Weights of a small class-conditioned image diffusion model.
Model: 6.39M parameters, 48-pixel images, norm rmsnorm.
Training: soap at rate 0.0019, 26800 steps, batches of 128.
Data: trained on coloured fractals of 300 iterated function systems on busy backdrops, 70.4 epochs.
Rows from block 3 of a small class-conditioned image diffusion model, named by matrix and row number. Rows with one number within an expert belong to one neuron, the router's apart. Each number is 128 + 24 x the weight over its row's rms, rounded and kept within 0 to 255. All counts start at 0. Numbers have three digits each.
Before each expert's rows are labels from the 100 images, of 14976 (inputs lightly noised), where the router gives the expert most weight on average: "strongest on" is what is common among them. Only what is clearly more common there than usual is listed. The data: coloured fractals of 300 iterated function systems on busy backdrops.
# router: slot weights (model.blocks.3.mlp.router.weight, 32x192, trained with AdamW), inputs 0-191
# up: expert up (model.blocks.3.mlp.up, 16x96x192), inputs 0-191
# down: expert down (model.blocks.3.mlp.down, 16x192x96, transposed), outputs 0-191

# expert 15
strongest on: dense
router.30:154094122138109095109135142095079165122131105134101101098151129139100075069148123132080117122114105090117116138124083116138101110160119089132099131105105102119111135166115164093117126103131089132147122131101117125149135086109174141158146160098130143133131107170133140139100156172142147150151122106148147127145146102096113163100116126136116101129143143115110106118090113109128081100106093166105156162116151140180095144154063111132130120135115153117096141137150122152100166137129139095121101143133119109127151116137098108082161145131111155140188094101138158137102121142147117093
router.31:164119118108089108099092139118113145125143094113122132082146117104121089095118154107103132109149113148095113114120109132122117153130111140104115094127108092133122133167120135119132122110124135183135139165107138155088125091120157119148166132137146136117136114109170102148124124158159124153146121090141111149114149101089113168080120155121113132117146155156162116140139127112122108115088096135110135129107136114185108117172105118112143103156106098164140139191161144130162154156142145138111117103121117090138131097142055119077105135137126195103140111072124141093130131175163153099
up.8:146117093110148101120116111142145110142154166117221131114084105147123109136114149145129121117121140168152128132177123138113187158122114157088141144132093138143128119143110140138111125156156114127110120074110136133130123150120093169091089125096141126089092120113112132124114154135138108101156146124147153144104118128143129123123111111151160123158103072099117107157132098122154094136145166118118140118143131170110153145105143110118124105139138124140169106135114128119091126132156130085104154148143118129147114161118116129103115079132179121134098162185113125132133233114112135148
down.8:132138141117116105135124093143111102085156077114130094139121183144142132164162155144128150127132130094069142116137144127124139152130146145127146121121110096138125130171080137088148156127110187124143155192129155133107134130143125093130136119158110106139127155139123148127133170138123104103140143129088127138188074099137136165108119108076127136109161103164104164112167116151157093139103112127102132099116128138097157122133128140148130199146126130131124145128118155101120125066133089113124111090144123160114171144154172149120107135165103119133163092167131140130112142107132146141
up.9:167139143101116156151121129167095124153158112091117119192129141144127148139089103132120109127067143094124121146116111160149124085141133098169155156076114094132194085133069127125096133123132117091146159165147121144109117112157128143132117124128122119109113131154093108143108132114122167101116101140147121137174137075115137155126091118092112150112137142131108122091121138125136132169097128135165136106144137118110156147134119118170144130134122151139143106141106182121162153077105124131158142115120126175086127131102114115207102129139148142110128149080124158118119120130137115152
down.9:149082136116146102151145109202159138143126105147130158140109121141154114096166138141122136170125129136161126128094175096157143172131138090106082128103093090144155104130125147118093146108134125145145142125122125127137090108166140153066131132103158116098104147136130122160102146139136124133115153127117131125136125095139131125160120159163147094124124126138110175113116143153144123154135129142080128181184135093123121124140089110126126152138077143128130117110152137103154122177088073182146166123148116134161113133139150146094083137111154081159156125117137111112122154146089105133
up.10:158111143188163149133135127137113130055117109161080153143077117146141145122129108099148142105076084104117121128135077130154070076151101086142091137115146141103123154092129090097123134125160134107152116118137152075156147177155154110154105169095120120128096130158097129107135088109116132130137141133126125127135117107157131110159106096124128108143112116142117169125119165150134057113110121171126120129119097136121143118090127166126105135131139109092125137105103127164142111164114177118146127118120137136102121139122115089125124165108093144105128116140107104117126116151098097123
down.10:086107121116091127146121108084133093129171102134106104127123129100099167143163148099169086130134108141145084069121105162086084089136156171149147112160138159129163080124134111138120112143130104152139137132148095131134125135118110168162146138110113093164133146134155125110138113123134122128166131130090140129146136124111136140134118138127087145069137129119093111173143137120072167110151146153106121141133123143141149159088157136145128109081068135097145136133128146130109107138114134102159136166102123139112123124122107162183132145081183151102101137158121146134129137118107087122
up.11:093162123122131115128143126127143077075111117124114163095108105141142135109190124120108082081109175143158137122121104127140137130116139151111064128114114077104117160137159134137129153082159107131151113103130150112109100111150124109126156148110117096117144159139087120071144127120140149109143102155127180116132129111163138139117126144148113105139122161101148161119138151129115161178149101112126115168128175122132100167081200142099130115129162138138127124090112092116117081135102146131136118143121132147117114139167097068113114117132143162150132159149135141138105149135165126147
down.11:157140108143153131070146110141105119125119114128117108124160152086132123137093146098126046124139161106121137092175085124103113072121129168179092125152103114116175185144145151100173111114127137136164113140130120143119148120096106131102122110143138143157108140120122134102133132152129165127129158138129096115113131127129145096148148181080122165114107131166105156107117160098133141126150125135130101128168154147133132152111148181132133170115116139146123113100140150122131124146090157148173122152154114134107079111095109126171137117089133178123086151134111120134164129119158125145
up.12:123098139141154133096095109118149110102136151086124124155121176191123163158132083190148109135160158122111154126179174137132150147104120155100104167128152142152116152134141120135137135148109091147106129114130117182137104141144126114127079097120104105135167088099100146128154130133148165085125135137123165132138109139152140106077149124142169138151122120123155135152106098142139102133126145103143140111160147137126166134127173152108105164124121115119141115123117168127116139098136133141088135123116123163118101125131131155128131066133162086143124146146125127130090147059136177177
down.12:110102128117124115127117106094082129161092109086147110088178123112063090114115090089149107137148155125112158147173140128132147124115133136116183153131147145113129124112154132159144119136146124101136096126160118195126141116125162110151064115147123156129127122133121151165103117143126156115172115158118115129112155141141097095112119132103110139127116105174118095128131092101131137122116092112126089175106110114148086143129172136090095133091111096160084113147143130152125154134129119133125067132110110136119124107118131115126121091116128150135117120146096125155172096083071117156
up.13:121140120148119128149134166109158145164117128082138151149116114096099136129148168107106107131115120127111118140099116130105150140094135127153164146121099114152140024133089103154146128131067125108122107137166144109095139135109136141066140153127147166154131117109164108155112105099142101101110078139137124085111119163121102149120123126087124135116133132129141121125083133099190150107117125137098110118098134134111100114148111161146108132148128142132125095116162099121119131094076141123073145125204137089141161127174123160144109123094104124135102123123117132132144109118153140112
down.13:142119128149146166153101086084097137108103133156083151108155151134157135122107118126142102142110152125121108129138140102082113118156118115167141152131114096155118056132100136186134150125142124132116139111146098139163121122128130130082133127114139083091109101111132137171139107137123126122109175134136154096128113137115160157094128125148144131158124141128122134090137155117098165109107143142205139128163110146087142109122172132131138143190111153146127142123119113154141149177106107132058118120183127129102161142101129110129148093080100102148119129139098142131153134116173118113
up.14:113159110108127179128125091129127089124130119123126153084089154134111143175163130157104129138107135085080122144110166140145116122106089135155156125132154080138090162091151099117096128124096137130155109119157107154107130151117124116147149141110135120162107164091096111124136103125118145154148161126136129128120114143166126120110107126108158148133117117154128151097160107146140129073174135124122178130102141118126133117095161133123138093149105141192127063150138133127164129099095135111130118130075140144151134180120141082121093104130137121098091153094130169148129136147166179127
down.14:106111165136127093087152105103136132147136132085144121164157149168141132123119163149147102108120118126150123148112143130148148092136132132121117116109114105175105146159111111106154125141142130141135132155127150111163121151108141125130146093160109123113111171141114116123141151152120110144192100142111146103180145117124129100090116110115140089161164164121131102166118128110132165091134122113144160129193141126138145122109148110177166120145141142128125095187130127164141129151104116130108152138079101176126163134133150155157068097145153073193121082117103110140115141116103138109

# expert 7
strongest on: dense
router.14:135145092145172131139155123160155120142166125118103146127115107128122139143117155122141139124170140167114153120096111130125164155120147115107139116113132138162117117114155134135108170162118137169140100143176104160122133141128092108121110131117126098138124126108130156153110133139079094132098121146190160150151089161133137107169111147152132117117094100145115135114129127094151160121091186135183163103119148171102125124085138143149099146073084161119111169147108169131148125133092126112108155136138142129148136165127171134137103063108172085121112160123143112116136158090137165119
router.15:140150104096109157126093135138144099124109171103132118106165102128095124177086107114131136118081153097112111108124114104111093156095159160129114165079120107153108154133152111150143075113172124096139124128163129133091140122147134084178173128131129100132101113145120127158164125112116136141157120136137150150097123113174123168087121128099164126103091112125127131151148129133169132123144134139130139118131110122182147110134102117153125115136121102111155080139142116074161092134093092136102172114117109133118085155141088108154104111139125125132136156085095142101127168133172151149
up.1:109094168176147147130136092075103170136130097106041101132117135161129119147107144147150119132156097106127132147110106108125157108120126111158136077139151129172128145131099149112148124164152108131086118146138097122121142115134127122131134153145105172147130144150164132142110086171131130145128090124107117105145114138116106160152144144108109131089153120187135082138146105118106139156091128141141123133089078116129113123129111133141117163149132102131090157159126141128149109099126107130123111128135099107133163072101157111151177153162118167114144112154145137153166118121141126061
down.1:141124140118113158130156148083117125112161069132179091153093150073110098115131143133125127133131112139136120114117118130150153124153129121124119133106154141163085129153157091162079127153113092094164100105106169155101097138157080170145156130112121116117128136143124108111184087148142124124154130123113105131172157100149140160123162156153129106098125119128079140123096118109086137097127112119132102132133062112101127156121185114123142108123152106119152109121132137172168125119141178149148151114116123160116154109136104163100148162177150146138130107118137133148107125117091108148
up.2:134119129165129119127186148118105135103172116145132093153099106137115164137145083106139106107184093101129148147117117147129151140147117124115151129143122145092105135104136144101121157098103137153099127142130113137138103138133149155115130082179075122108184132173145151114141149139153113127180153165165132128131115140150121124147110140112169118144126078117160123100110141141124158133127139134140181140141124133128124096167141168059093101126139102066159197097136125133108149129119111113136117131130160114093129119107080151126152132109137105095130143112106062141138130127115142118
down.2:126145115092112107107060119136158078165129110103140094097170157106122088144103070170146134149185122169142129132101156110116124127133113139132115118154111121130125108128145159104128091124129144171116128133117109157115116126130126129100125075082083110115164125178127162124122129136145128136153145089160125143115103112110138111147105119127093110145138082155098150176138129114106133144122137134112182139137119143145134163115095096159080096121135127173150206124129099114139096137136139108133170136108119099163118127119186117113134131125123133157133111130095163120133130134124083128
up.3:126131098127158095116108120125117120132132100139119130103129171108146113120130072117129126194137123102125160116103172149140133133175086125150129101153125120133153125132148162124160152072160171146067162104151132108171101147136109142099140131151134117144136097115103171126155134159131056138141121109146136152148150145102096079138138120125122112148092138127106117121108130143087156095132108131140138143168104105128079115098146123090102128137123171108216135136143133145114112111132150149139124150141131102119160121122137150136126146155169081119111131135169093099129142142135082131
down.3:126126110103102110106148120128121126112125155127144115161098105133147137168081093144115150100119139144141140136125067108139137090064188120139118110139114130133142131130145158111112108109123117169186149144168097106110155140146095119160158120153141126102123106141134173134183092112112080168104139124179123174105114119088168132145141136114134115154121128119138146159134137106179134113116139097121144124107107117133184133093109149122098134128112176150160124136141130093144123136132115126123157173160107102110179119118131128111120122143170146114122136107164171151139169118077162120
up.4:098088087136102137147124076117106123115130151140146123112091140132106146145096119104113124145062154121140156144092114129119122113113167131135121123105146133123158116159175119122135126105151128099178133127195122108136117068124082114131104111124157137080097138175149122108129128088144122137134116145076110105173162154138097122137101149158075098131134138107133092114131127121097138133151130129115165122107108119086121173133085165119124113135140118157066159118097161087145130142088162123121104132124122162128133102096116127158092151124139107093096115104136109136139135152108092130
down.4:146165085098142142151136183143140118100150109105090129166151159090099095108150141147143116103062153135116150128108121145110125145148111114125122111141161113128153120137182103105132179146125132080122135118155148115150164178131094158103104115104141137167099127137110123116179121183130126083135127106084169137126116151141151145144103133120153129186107137168148146131112147108129128115162119089156158126121099137121140082138163142124122098175177125097080108097156184138152140118119159103136152130129132171108120121126125115120125136146155142147114133110119156145108125157131142129
up.5:148131099131180105087151112120181074067133120123103160120147120148057151094124155143141115102145149087117091117115115112115138154134130170130131132163145114140124188131132102113161158125185143096137132112142135105119119142165099148152132123158154149119146148124161155143083130131128154086148165086107145149137104134141132133097128153105160120138091119141130089094118134116138107115146173118183172129142138152101114165129130119133106135111138122124123144127145142118117150108111152097110115138151112148120127111140105152141163120114149108158111104109133143121139080114103092052
down.5:085128080139105126107101158100076124178128167131109176122117141113198091134155167163137161116143112168133100124135138098147126108158150094122139125129120135123107170130111122145112128100076113100116115112150127125137128113169096103106119128109138093118146166098090178170119163134171120122137087166083135139085150142136114133095115117155127127146168098114141152153121123134146141149132085114104167123125116154132160105117115141152093132153130106128096155149108128119127110096123115111108130100124128132143153136107172139132149139117150103078107143117110108161140100106152167073
up.6:121146179135124098098115134126119163161145137122156135086112142150152144099122102153109125147160123146182127141079096078124172115073189165171144100106119136127128150089099083085138147149176097109138141126097165077153124110121117094114118111109131131097148120126132119121074119116139103120150151090117132112087131126125134101136104097134142134147101156124146076128115127117091135073105121119164107130111140105108154127131123109116132122142110139160120134134125147113132179136128094121127111086112125097108079144121135165116095115142160114117137114163148114114170110117124164094
down.6:155158175155146119103150133173120102111123113113123157157127139115101127167133109122128111136130160077102112132124174146119121114175085090133128096077122136124139121070113100132135128142084116165109084135108158087121143106146111170179105097169145111168111110142135143146094123123143103107167146148135096104134176115131127125139100133077152127166132142144146149134132155144150137138123127097123136078121156110136127118149131115119133136133153150111142177158141128138125131095145131154113163089128116136166142169128138180165116130140155128128161161162193136127109123132086125088
up.7:179138158136101108115135113106114165140151085172144150168137124102155087090091141142113188145120096130119137165105108160126117110151118104133146110078088082085060097137119128157105105093126124142128120153103109144118139137125172130146135135108114153142123132131116096144077122128122146169129108146106144133139123101099090154129115119147099130123181099099130138109137135128113071123124113132120146100123126105161109144133106110149128106120118151141088167101155106125146129116161115076143106124096129110179190149138102101129155130130101184131122092153123137129112112143122115144
down.7:084144101106149156140097153135134168088118157117097141112118137147154125119110142117091146126148127120154139156098134158162117121122122127104115159098115141087120076081100144128137138129155139112126128164150121146100080130112138119136134104084097150095137110097133151166086131165089098134085121119144156152140106161138172144096116097133100127102124119130177153113147129157098085141112128169140127123099149134130132097142150108145138159147100140112127147107090086105086172133168112085124096150128137094077119148111135161087141112125094141099129128120123128152169107091182124123

# expert 3
strongest on: dense; yellow; white; colour: orange
router.6:107106129109112122123117157112116129143082099154169088150117117150146094140173097091157132123137181137090099126137127140109140102083129147113147133084108105114158149124161080139121094134119159109100162101114103180109124125132138103114101099115127157150106147117130128123124131114157114151081124082110132139163130128114128158114196124159118142132142154102140114141130128154139087087075090154115175110127145090173114127089088097114156110167125159123116118142108142109121119098143141107125104135141112112144132164141126134118149133133125108105182140138044122126102142134105142123
router.7:140116097096161152154116099158115137109110112126128138166160123108170140136119145112172146121136146072134165120143127127132158137143123137138105110156142102164128132055151117137155146144093097135098125102135131122166129134188113110130072138133122153142172121128127141128100159129150132110153126098131083106147085163112153102129094100153115106132090088163097143156099114073105137185156138131123120115122154106126150121098132140165158128142112107112118119107134102116139078153149122117116128100139102105155109104088129114091099096122132110154106102135160107141137179116111116069
up.1:127145139127115118151146097080079136130168174091132140134128089143133112112147129126111126093151109106135113137167097096162089139149063148146129111093135139111146137103165141135096160198103121150098116191118138094102143113082099158113147091147154127162132123147119124123131155152071104125130125105114141123108133131123124170126169132151124099077124104126118096155126122126150105133145149118159109120094093167131130137125095172106141134175107082153118093152071133123124134112113125130143129147139165131110143120151123112098191142137150124103111111160129141131130137135150149144
down.1:123150128091126123161114129084187165153151108132113092094138150130128137108124074118165140142143099157124154154130150090144142127110157154107152116070131087129161133103161105126136098180109116150144121135109122122109131151103117123148088109126141105074124126112144098144121163144089140121137143151136153125120133151158109132122192135137116132100142095132120123118098139106081117119125101118104136131155123153080113121122137134136107124144137115123098147141208134134167158148101138100177160144175095145123117109139112131150145170128140128158131132137103118144139159102118069194
up.2:141132119134157159106132106100075129188156165095125110124117090170104083099119148157123152113121105123137101146130125078158154117138123139140171139106103166146144155155132152161155138147134136120090124102114126105058142127124135095088127159136137141130154121147147145131124169169082148152157112133123177102094109118140111153138162145123136119072085105146078097122108130162173104154128128136125102127100106148112094143136107161125151153177126101117146102166094121142114138100135135121149126139130173134126170110134107145131134122123153125117147097107157135149107111162165158105
down.2:126154106142072191141091123146180110063174125091119135123140140089143145151106110084113133124102126095083115132119119137135128126107164135083114159075071172156125122148157125164123104136082132114150115140107116101100130119123141185105129139148124122124130102128159102136160112135137151127134112130101099125114160109104147151128184110112159116163151114128132166108145155089079142134130150149100117124152105118097149106113160123105145090137067128128133112103170141112110137109146149120097152133137149120072149157129141126093107152132098138143134136119139141130126126152100124113
up.3:087113102170153165125113110142147132115126118137134156049099104180124120133133139145166147117070100121144122141150112107091137073135157143162130150123104126118111190105125145124144111161156094138155142111163118098159129142128097099117168152107137144095105118140126143119175123084087119140155113134135141152099132121140139133124102127114160148142070150172126106102131146168159154146162148133111107096188126154158132122116120153117135129156129140108165116097113128112127126136152108139141117129138168133164136163121094143161085120148116125095133101154116172124159141103100110106
down.3:125174124123128142149159146160155125099119163151105171135143131123137139175112111152153135082090113116102137129113132143117114155129110149098088186132093148125150122140096100146103137138171145090145151165137150125123093107149071154106189139156156145199094119109116121102152108150139110145126127110126131151127089130119129195139146126128081098159130129140134132141149133092118102127144157087132121113115129144159198117153079134148117091127129140143110104104184156122144126135141136129110116175162122120124123139137142123100092112145139152106158125136107127116094116126175117148
up.4:145149116121172130170119141118135114133143131153144137155129140107136135106135071104122113057123126117140138107126124145115119100107126168131122096127131157106118107118113107098120145086104144103130125108140163083143168135129127164152107142146106108129167127100129143131157103112115160086071112151112137114100135132139173127163106177124112113120133121131175124113123124161144177090074143130132123192138117186103056164125129121132155122131100110135120148121112156122139149141133083146137137157111097131184135098132134092146156114080095142080118165136145103132120132098128111146
down.4:158105124126083090157154115130154132096117148093121136102140163127104118129117086130123136094129142137167122131130150098148150102156105106153140093120132134107124121095107141127144144140141156107135110171096140074079076119134169135136116116093115121127132097126105167093146107113125163108089106078094082121133137183120080158180118146133145128136143145156120102155132123145157076109096123102143136141127094120121114075124146159131142124104132084147126136100143139171087133118129149134144129105176166120129112112131128157160110122119150134152190133103174094108168134114120130119
up.5:158111148095121129158122157124165135117126186097123110070130143145144097115141135123123151129127147124081123147105166083163113139149143148143107094148094129092125111129114089130133116119089150130126120126080110128136120093094172138140146164156085152155142128148126123138130145134102143103141126166151142157080117171172150101086163154129132141109117095128168114123126160147161141137117150107134152131163117132093119115144118170102127149112105083138139082162130171115121130087104152117116114146136150135086134135155139132145106174110152117121101127066137144111155067097095136130
down.5:105154130156115134165124096134135132142123078130122122131147093110137161141139109088114134144095162097128137125177101134076139155111108106124129138132116138104144122126117129124123145092182111123135105139089123111149144171123166138073132139121105119133177155143107163164154119123129155113079118105158075126108147147179128132084129145150132126136130101148094141098113144101103145137107118155125138130098156145060164112117105104157155171148145069104132159142156143142142104151083098139095143152122124135158178121104108095120090135127107140158125154107127133116068104136137111149
up.6:101156163143101088110141119099146133164150154071130163120146136130123095094082145163122137119136072146132142149145141113114131127133137112103171145128149110137088135137081168108156119144150070117104164156151109116083140113132144116185141148126155157121145079128130130151137130148105144122153070122117176142065143077140119167122118159123139161087118137151119127146150109113116127152159121161127105158112120142116092124114100143131141141157132092123155143153176116150115126106092116141152125123120110118106141137104114103162145120154182142128185127089154146116117122111146128142
down.6:127143149138136163100118097116111131114095138133120176173147100164117179138128130114119140104140141114105109128126094134126100111109110145116120140116146091127109131123117140114115136173117176116178158092106134139135108158130144106166171158126141147164130090124128097172158093115148144114150160140145102170156127114113121138137167124141141167136169164099138100114082123147107121114103128100071116145154082105166107130120132106119134130071113104162084133119164081110143170079109108162125118133114153123114120162129123112179167129109160129138117126070122125171137112141147114140
up.7:091154160144119108125107154116173177103138138111141140144137116101140156128147122120135171111104092131096114141149142116110114118111163135130153104128129117135094119119106128126132102121146095121132154133134136107083158117126129158182168123153105148154140103124102121104137130164109138114110114170177127127090118092157137121125115178139116164104152146125133139133125143087077165191156156127157108108165098123107137138131108130109070160146102139083144126113159161130115120112097088109148145154066108135130146104146179078167149127139140133104167163082148125166137135105125114138
down.7:175088148115107111184160099112108107160117154116133128127094136134120088118101107123137160071086121133148129137131153157132143174143135141098149099131146146162090154097105141114088136142134147162107112126143136104089081133133154116093139132092160140097144104134110126120124170080133119108112130117143172139139136112157085095142135130115156099133138106120108169104109137170177140165145085134144108142106134106065088101101113134119080145133121118169099142104141173138119120151125117149132147075108123138131147126093143115124125122107140097123134104106128108094119184102125115102

# expert 9
strongest on: sparse; orange
router.18:131151137136108149134111115128124106140081133125072134132101100102128133154134154109130162119105159087158126128141129133043116115160142151128097143093159158123077179130147148101150111090102099088157163153119143152115120106121139087174153108135177110152133086157120127152118158105098126143145118131162127128137140157135138086127122100154132153129108116108128101140114144105122121141108112159191114146139125121147134148137088122113085088119152111114128087148110135111161117106091146143153103122203130131117140104144147095152159116181094110096140113120115160117130107136148127135
router.19:139161127157144139115120159150160102192139108109086137189093125117114115172063122130136122146138137108158179139105173171116140103155162136113138136119122147155091108159125133153126148127116127126147123114130115131154160145135129097089081131119124138130132122125146119125171177099126120116134139134138157154125139131128156074142126104110132131114110092125114141158112147129156127168145124125139134113107120119060154138169169137112139199095075143129135093121118117131138160171120132126145120096157106135113086126128138114136114064109176149134065131136115108118120147129130149122
up.1:130103138148104111133119146164098110120109115126177150106146130157140139107153125102119067115132173150104154059162118108167132114113109158128176141129156201120115191122127099133090146150111137108146135140135138127118095091094131131145139134161150115091092133121110153130100109140120142135094096170114117143123164156123152058156115137115129123086110129158098146100156142120109124161140098059133118123085149139119114135124097159089124115120104098115136123159155111162118168111131144110140133138102154139083136138135127115133115142146177129156118133132104165125139100128125147124
down.1:122139123099157156167146115171126105143107143128117124109145139074117101105083137131110126148113224127149136106137128107162137145125142154129086164101148164127125134138122117140150096130161110110121129143128144166160124171130144121129116131118169097111131129092120134147122145165148131151108133140137129127115091165119112084142136133145123162080151112114123125095126106111122168149127125231154139155139139119075108102132128105171151153114087133129142110109108132158097094141066084126071122117136154145134124133145126114122100099110119124152119128122093131160122129144111095151
up.2:095119124141141114135132110063139115089122117160124139125120177124092134155146121113123151105122090120117127054101127107222106126107101109161158099113105101128124136111129150096123102117161121116142120140126109116128135143095145086160143117116092137157095129114140157090127112154103103139142134154129091124151064123164138183133108126103112132110132121124110186151115150124102103165108144138107150099083093150154117138140158131135152138137133174122114107111134145147137122131116133134104093119076092093164140107134112141116134091189114143101125112141157109154118130125153103132
down.2:156133130090101137133141120084137151166146135076144136140149081154139131124123130109122181168148049131132094095110121144193126142112169101090121103137085114139142160134131142113147159147130115121107096129133128126138119119111144177125169130130121135098128136128132139085129144111099148169144156126155123142137185131165116165130102124136113117133131124114135069102115136112138153164143119125134150066179107131117152157138108136100144104072084167152119109134146172110149123132157142130105162112127147098099157099121123118148136115192126136133140141143160143119114143117102136153
up.3:089114128173180140124145120141153115130114106108146114179149111113078114131089144090093135125130116128114128123130106094153120137134111140165140109107108126164179103145142150121131109119151129153134096135123135131134168114137140172100135087112126156134169160111152149180121075134114121115154121117121131131133116113108101148145176172100137124105134121159133122119088126116128138108071138145122130125111128119134110108203091130092156159165130172136111084121150130087132146137098109123144125126074058123108099097108116144142123048121124120093143122100123097112136130113109133138
down.3:154126147087081143109127146130100135135101144135105117088136146142157123088159156168100114109127119123152137102161142128156138115108120112088120103109133130122138102148122139094123149102098114110125120108128170145145130100116128103124138099152151114135145147108090148213117132125100149142157126103132117130091180124139145096127179094106121140105142104116125114152149120114122126106067117106131126113116146152136141136215194116144133140136113194107130062147126144167163120130114127107144147109114183127137110120144124123107121066114101144151138142113132119171136125144153103113
up.4:094091137122123101085123138147144109126130137130117124166169133093120179125087157108145130141155118148169118143198116149124128161164141115084137122119125119146114132135135100118164139111152118111114105130115182146123140150184143128142112130127159132107160118135133113107158116115121139117105138126105162135129140138111134090126123123149079144115113116115127174127087102137137138117151099165107103067140102075140101140134094115115118162116104142116134168074174098132116146116141130125110125116106103171102095129087120085139133157174126102136207106122141103094097116126129084146
down.4:089114133129118140128125157135131081135112131116164120183145161091134164158090100143113139143105104128168169076112137170091113172137108100134191160137137168103119113144141140137109116144125120137136127150188115120130089138108130111133149135124091109168125155135132138152118132144127140119143138156147131142168082138139144113136130164162127115117116153150119203123155134128150128122113109127131110150164134139146122136126069143117143103142155099116136112200165149138124101097080193133136104136102121118105109120128120082154155111080123114136141088145131130145108138131167116143
up.5:075101113094111141081094124084080057101126128116146127168104133153139157168132166126165087129139120122126114135096137142148172130132138089072150169109097099136132153143116140149164147110139119127142087088151125149136105142133118083055111132063158138099167149114141127111146111095139107141112121112137143139082135148118092096140121102102125120138077150171123169178129140119127156128123086110102105138104141142114079137129110133107092119131145133149137125159146094146145112136115138135133109172131119127116117143130140118105109124120102115113134109129134099116113171126124122128
down.5:135155123121100144075141121086144186126119146137123130064146124110087100104148164121119091119118153127133109144096111103122129128151107161164124145118158116133092150147125114125089116120129111114093111150146136136125155110106099141147061129174145114155157140121118097107178110144126104152115156126145133119132103145126122125147136138149138112105163142127128070143148156143101088079109175116139109120164145155086186110110164100157078156206176127109135124116144091118117112148136115144130156131135119146123118119084113127138130134092125124124109133165144134105146149115108138085
up.6:144135125102138136168107119146125115114136155123153110093099100144152134131185126152118136098185115088115112140073131103175176124108124177124126114137127096111136105141130105128103155156117134118113143146166132127120140122144120110182128170124136162090119146115124139163098155109139155122141117155109117092143116124143122167136112149116176132115108164109130098137163138154103096135111108099143102165146160149119145134080149104171111098116175099118129088123087154164124134094105103122136109134092137076164149190134125114152101075112114129142086125125160138116118139124093135159
down.6:092109146137134144149141160145111098117139102142139124150119135147099147129085140099105128124152112121141174131128088147140118151150151108137120076125079124117132104148115125118164092186148128126155115116166120151153069123135089118184170137132103057186137169137146098152126133131128167119147121143140135135108152124134114076181108100125087132129126157176121137126115118097146145154098142127097109141146123140091090124136117125084118140128161120111121121152168126116142146141115137138148176118120101093097174138099121143108132109162095067105143124118142117130120109140169115158
up.7:116106105112131138130101144104114122145124145154127114129146134137179130118097148148121133132093160142128139168120124109147117133123130126097151151143115105133158083132142121126166151137137160128119089124157133116159102130148114122172098151151152179136147126100189094128158114118150108104120138134153122126113122127160115180090143117143100113137110089094117142138134125165133137103139157177106111099150122122144093143108101129145124153124121116135130136107146142166086134112131144137040143094078174165119132161093138157117138118075084141136189132125084057132116143149119104088
down.7:108105148131105150148132132160076096138125134116090152158100107105129123124128112119140104125126109103154202100123116118112145112177113160132122127140124080132156103115126125142163083154137135118140130124162096110148094091154111104180175132078132103143129148105133142156143094134138124075113109139116153111100149130143131140160113139112121078169118133142139128132136136119080134153135118107138163132118117119141066109126111144122141057206166128130134134117121135140116145113179112135085099108118104105084157145163124144113094109166118118117161107136111163113104108125136153129